From a checkpoint of a small masked spectrogram model.
Model: log mel input, depths [8, 8].
Rows from block 4 of a small masked spectrogram model, named by matrix and row number. Rows with one number belong to one neuron. Each number is 50 + 15 x the weight over its row's rms, rounded and kept within 0 to 99. All counts start at 0.
After each neuron's rows are labels from the 100 clips, of 14848, where the neuron reaches its highest value: "responds to" is what is common among them; "peak in band" is the frequency band that holds the peak. Only what is clearly more common there than usual is listed. The data: chords played on synthesised instruments. In brackets: how many of the 100.
# fc1: MLP up (model.blocks.4.mlp.fc1.weight, 384x64), inputs 32-63
# fc2: MLP down (model.blocks.4.mlp.fc2.weight, 64x384, transposed), outputs 32-63

fc1.25:50 34 54 74 63 27 18 33 37 36 50 45 55 52 34 73 31 50 68 27 66 49 55 67 71 67 38 63 54 56 59 57
fc2.25:25 41 47 56 50 53 62 33 20 49 47 34 53 55 48 39 72 55 29 30 67 27 47 76 83 32 34 64 53 25 51 33
responds to: saw pad (41); string section-like (31)
peak in band: 4000 to 8000 Hz (85)

fc1.315:53 37 72 54 49 44 29 64 30 62 58 56 23 53 44 48 43 30 72 45 47 57 59 74 55 57 55 47 58 38 31 38
fc2.315:41 41 64 41 49 49 42 34 48 47 67 42 61 30 59 02 47 29 43 52 74 59 60 57 39 50 46 77 49 49 48 57
responds to: thin (high-pass) (91)
peak in band: 0 to 250 Hz (91)

fc1.117:34 49 38 70 50 46 43 50 33 57 28 71 46 68 56 62 51 38 53 74 48 58 26 60 56 30 37 52 59 53 63 53
fc2.117:41 47 51 54 70 58 36 60 48 46 34 61 26 52 59 62 48 61 74 57 54 37 47 73 34 62 58 44 58 40 40 26
responds to: organ-like (51)
peak in band: 2000 to 4000 Hz (50)

fc1.104:40 81 46 79 37 50 00 56 48 57 57 40 81 46 38 33 38 61 36 49 50 45 51 48 63 44 63 37 42 38 25 50
fc2.104:43 41 53 53 39 64 90 55 28 73 66 73 50 64 60 62 19 47 55 45 59 35 49 62 13 54 32 76 56 63 48 26
responds to: strummed (55); square lead (37)
peak in band: 1000 to 2000 Hz (46)

fc1.187:47 49 40 46 60 30 57 56 32 53 81 59 55 44 49 50 26 65 63 86 70 56 10 30 41 30 77 54 49 50 39 45
fc2.187:65 46 45 63 51 50 48 78 68 35 39 35 57 33 79 50 92 78 68 23 63 35 83 27 72 56 55 55 47 48 71 45
responds to: block (56)
peak in band: 0 to 250 Hz (33)

fc1.379:39 48 70 74 53 83 34 56 47 42 65 57 41 52 73 35 49 61 67 30 33 50 65 50 13 47 33 61 61 43 72 55
fc2.379:62 15 81 55 56 77 51 50 62 47 40 75 49 57 36 53 49 54 64 43 54 54 53 36 48 58 40 36 49 53 72 25
responds to: arpeggio (97); playing: arpeggio up (68); marimba-like (50)
peak in band: 4000 to 8000 Hz (84)

fc1.201:36 62 67 63 86 39 50 50 69 58 72 58 30 42 56 46 52 51 54 60 41 56 55 57 55 86 61 61 66 56 63 59
fc2.201:61 43 55 58 38 43 56 74 55 51 29 61 61 61 53 62 78 61 35 50 39 76 54 52 60 54 44 49 56 61 68 58
responds to: mains hum (47); string section-like (39)
peak in band: 4000 to 8000 Hz (95)

fc1.115:59 23 47 47 44 32 58 50 59 49 83 36 45 66 40 36 40 67 60 60 43 47 34 31 71 57 44 42 49 35 39 45
fc2.115:36 50 63 32 65 65 40 26 45 68 46 24 35 69 59 36 44 39 24 49 28 46 50 34 58 33 37 50 33 46 13 64
responds to: saw pad (75)
peak in band: 2000 to 4000 Hz (84)

fc1.381:38 44 53 69 29 34 42 52 75 53 44 61 66 50 19 46 33 52 42 51 60 27 40 44 45 39 31 31 47 33 52 39
fc2.381:59 36 43 76 54 52 52 78 61 57 71 56 71 81 71 51 68 48 60 58 48 56 44 32 29 55 40 53 49 47 54 54
responds to: block (86); organ-like (41)
peak in band: 1000 to 2000 Hz (48)

fc1.76:59 43 45 62 77 62 50 98 64 58 42 34 42 63 64 39 81 34 63 54 46 39 47 76 66 49 43 76 56 62 57 42
fc2.76:35 49 71 57 60 69 57 40 46 32 49 57 52 33 32 61 08 45 57 17 67 72 64 84 79 41 60 48 55 54 53 71
responds to: organ-like (33); saw pad (33)
peak in band: 4000 to 8000 Hz (50)

fc1.205:17 48 57 54 53 66 40 60 88 64 64 67 42 43 29 48 17 44 42 44 33 32 61 60 50 42 13 59 57 45 26 43
fc2.205:44 44 65 64 54 30 57 41 42 28 40 39 57 40 27 48 35 48 43 39 48 49 60 64 54 50 52 46 50 54 47 52
responds to: block (53); square lead (44)
peak in band: 250 to 500 Hz (44); 0 to 250 Hz (40)

fc1.270:36 78 58 83 50 54 55 69 36 62 69 57 81 65 48 49 22 63 74 45 52 51 49 45 44 46 65 50 66 41 69 44
fc2.270:41 54 56 56 68 69 31 70 51 58 41 26 26 54 20 33 66 87 53 36 55 38 47 51 61 44 27 51 56 11 44 51
responds to: saw pad (66)
peak in band: 2000 to 4000 Hz (70)

fc1.101:34 54 43 53 48 39 60 61 30 50 04 64 66 44 12 45 36 42 34 71 63 59 76 43 51 53 32 38 79 38 49 40
fc2.101:77 50 40 26 61 46 58 87 45 61 30 50 52 42 55 60 36 47 50 58 52 46 36 66 55 61 38 60 75 52 67 55
responds to: strummed (51); clipping (33); text has "clipped" (32)
peak in band: 1000 to 2000 Hz (40)

fc1.45:52 58 46 64 59 30 54 40 34 42 42 66 35 54 51 57 41 60 26 71 55 50 43 37 62 52 67 73 82 38 60 49
fc2.45:53 39 34 58 48 85 48 42 59 47 37 67 63 69 62 51 68 46 40 53 68 58 33 37 57 90 62 30 47 53 59 50
responds to: strummed (62)
peak in band: 250 to 500 Hz (34)

fc1.149:41 62 43 72 52 61 33 56 47 54 23 38 61 40 53 82 65 40 64 91 43 26 71 46 54 39 52 40 39 56 45 40
fc2.149:60 42 42 80 29 50 58 49 77 73 59 40 25 48 72 63 44 45 34 22 52 61 29 31 27 59 36 54 54 43 77 70
responds to: organ-like (58)
peak in band: 4000 to 8000 Hz (66)

fc1.195:84 48 63 52 48 72 17 47 37 54 35 53 40 51 67 35 45 35 62 48 42 54 67 62 40 38 73 46 27 79 46 36
fc2.195:26 70 57 56 59 41 48 54 52 27 33 71 45 35 61 36 52 21 57 74 32 51 45 47 66 53 56 39 50 20 34 45
responds to: organ-like (30)
peak in band: 2000 to 4000 Hz (50)

fc1.173:23 69 47 95 60 60 53 54 40 56 36 49 38 47 33 53 63 60 55 76 36 60 30 50 61 70 52 66 58 34 50 56
fc2.173:56 85 57 25 69 61 51 68 24 47 45 29 75 55 58 75 51 49 64 44 56 71 61 40 57 54 56 28 69 72 27 37
responds to: mains hum (30)
peak in band: 500 to 1000 Hz (47)

fc1.122:53 51 60 28 38 67 33 58 74 70 63 36 18 31 46 75 26 42 63 27 64 46 48 51 42 33 55 32 54 65 48 45
fc2.122:30 68 71 51 38 48 51 31 45 70 20 49 20 34 39 53 17 30 43 65 62 85 42 56 85 83 45 47 73 52 35 50
responds to: organ-like (49)
peak in band: 4000 to 8000 Hz (60)

fc1.185:48 64 58 47 58 43 51 47 59 50 54 66 36 70 66 56 47 50 68 74 64 51 62 31 50 48 39 31 56 05 32 64
fc2.185:39 32 55 47 65 73 34 41 53 44 12 53 55 64 57 69 36 52 77 58 50 59 34 44 75 66 45 23 52 62 40 69
responds to: strummed (59)
peak in band: 500 to 1000 Hz (35)

fc1.240:37 56 20 59 43 44 52 58 34 35 49 55 36 44 36 58 49 42 40 49 59 66 67 46 49 60 45 28 62 51 58 33
fc2.240:47 28 47 60 32 50 59 51 09 50 60 58 41 48 56 32 65 59 49 28 62 50 28 30 17 52 48 48 48 17 64 73
responds to: mains hum (31); rumble (31)
peak in band: 0 to 250 Hz (91)

fc1.210:38 64 49 74 48 57 34 46 40 53 83 58 50 29 44 79 37 50 29 62 58 43 53 69 67 58 37 55 62 43 66 66
fc2.210:54 50 45 59 55 57 76 78 83 78 55 17 71 51 61 58 44 34 63 47 36 28 42 45 31 66 89 44 64 60 57 90
responds to: vibraphone-like (56); organ-like (26)
peak in band: 2000 to 4000 Hz (62)

fc1.106:68 81 65 23 39 57 52 52 45 76 72 53 63 36 46 64 45 43 43 54 44 47 39 39 49 53 50 44 26 42 47 39
fc2.106:44 30 70 69 74 33 55 59 35 46 37 66 54 54 31 58 43 31 45 33 48 50 36 49 53 27 91 43 62 60 60 42
responds to: thin (high-pass) (85)
peak in band: 0 to 250 Hz (99)

fc1.358:62 55 42 51 64 43 54 15 44 60 30 22 50 62 38 63 40 58 37 75 03 50 41 36 46 60 37 48 60 29 45 57
fc2.358:80 57 19 74 53 73 55 45 38 56 71 43 53 59 70 45 47 64 58 55 17 26 65 41 20 28 62 59 35 48 47 77
responds to: saw pad (57); string section-like (40)
peak in band: 1000 to 2000 Hz (74)

fc1.216:53 44 33 44 59 52 27 59 41 66 58 62 19 32 30 46 51 76 23 45 39 37 61 52 39 34 62 50 30 41 45 60
fc2.216:32 64 64 68 33 43 63 56 69 43 31 34 65 43 41 44 99 48 85 50 66 58 41 49 42 53 32 49 40 40 47 34
responds to: arpeggio (92); playing: arpeggio down (55); marimba-like (27)
peak in band: 0 to 250 Hz (30); 250 to 500 Hz (29)

fc1.263:41 48 65 42 57 34 50 50 60 41 53 61 08 28 52 37 66 57 26 51 48 47 74 52 73 76 63 42 54 36 70 40
fc2.263:39 60 41 28 28 55 35 67 27 71 41 44 63 81 71 36 40 09 69 49 74 53 39 50 48 44 51 44 52 42 59 48
responds to: thin (high-pass) (32); organ-like (25)
peak in band: 4000 to 8000 Hz (59); 0 to 250 Hz (33)

fc1.225:26 52 62 49 36 73 68 45 53 63 36 51 54 59 52 69 38 49 45 63 60 38 40 50 17 51 50 36 45 54 47 48
fc2.225:79 55 46 49 45 48 48 56 61 64 56 56 76 70 49 54 87 18 64 48 58 60 59 40 52 67 31 53 51 94 32 66
responds to: organ-like (40)
peak in band: 2000 to 4000 Hz (74)

fc1.262:41 77 45 36 39 53 28 60 54 48 37 46 76 59 51 37 70 46 70 62 69 55 45 25 68 62 67 60 48 45 57 67
fc2.262:53 47 50 45 47 28 47 32 54 41 31 50 77 49 58 38 54 79 42 76 46 41 41 47 79 36 85 50 54 74 54 40
responds to: thin (high-pass) (33)
peak in band: 0 to 250 Hz (58)

fc1.118:53 51 42 38 74 60 35 25 12 66 54 60 51 50 50 54 10 40 69 63 57 57 48 51 41 81 62 36 44 59 65 50
fc2.118:61 39 37 29 54 42 50 31 43 34 63 71 26 51 23 36 11 26 27 54 36 38 46 41 27 37 42 36 36 52 47 41
responds to: vibraphone-like (47); organ-like (38)
peak in band: 1000 to 2000 Hz (78)

fc1.284:66 54 45 78 61 38 83 87 50 72 53 51 63 44 49 47 48 60 61 72 53 63 77 50 48 58 74 50 42 65 56 52
fc2.284:37 35 55 63 39 31 26 54 52 73 46 49 35 58 35 35 32 49 31 46 57 46 33 32 51 47 66 46 13 34 48 70
responds to: block (54); text has "noise" (40); plucked string-like (26)
peak in band: 2000 to 4000 Hz (54)

fc1.338:46 48 55 61 71 53 28 46 21 43 64 73 59 52 44 36 14 70 38 57 75 56 62 34 24 50 73 43 61 17 65 59
fc2.338:63 54 69 72 60 49 53 54 47 34 29 32 53 64 41 28 22 40 39 73 57 42 58 66 52 41 60 59 37 53 21 36
responds to: vibraphone-like (27)
peak in band: 500 to 1000 Hz (34)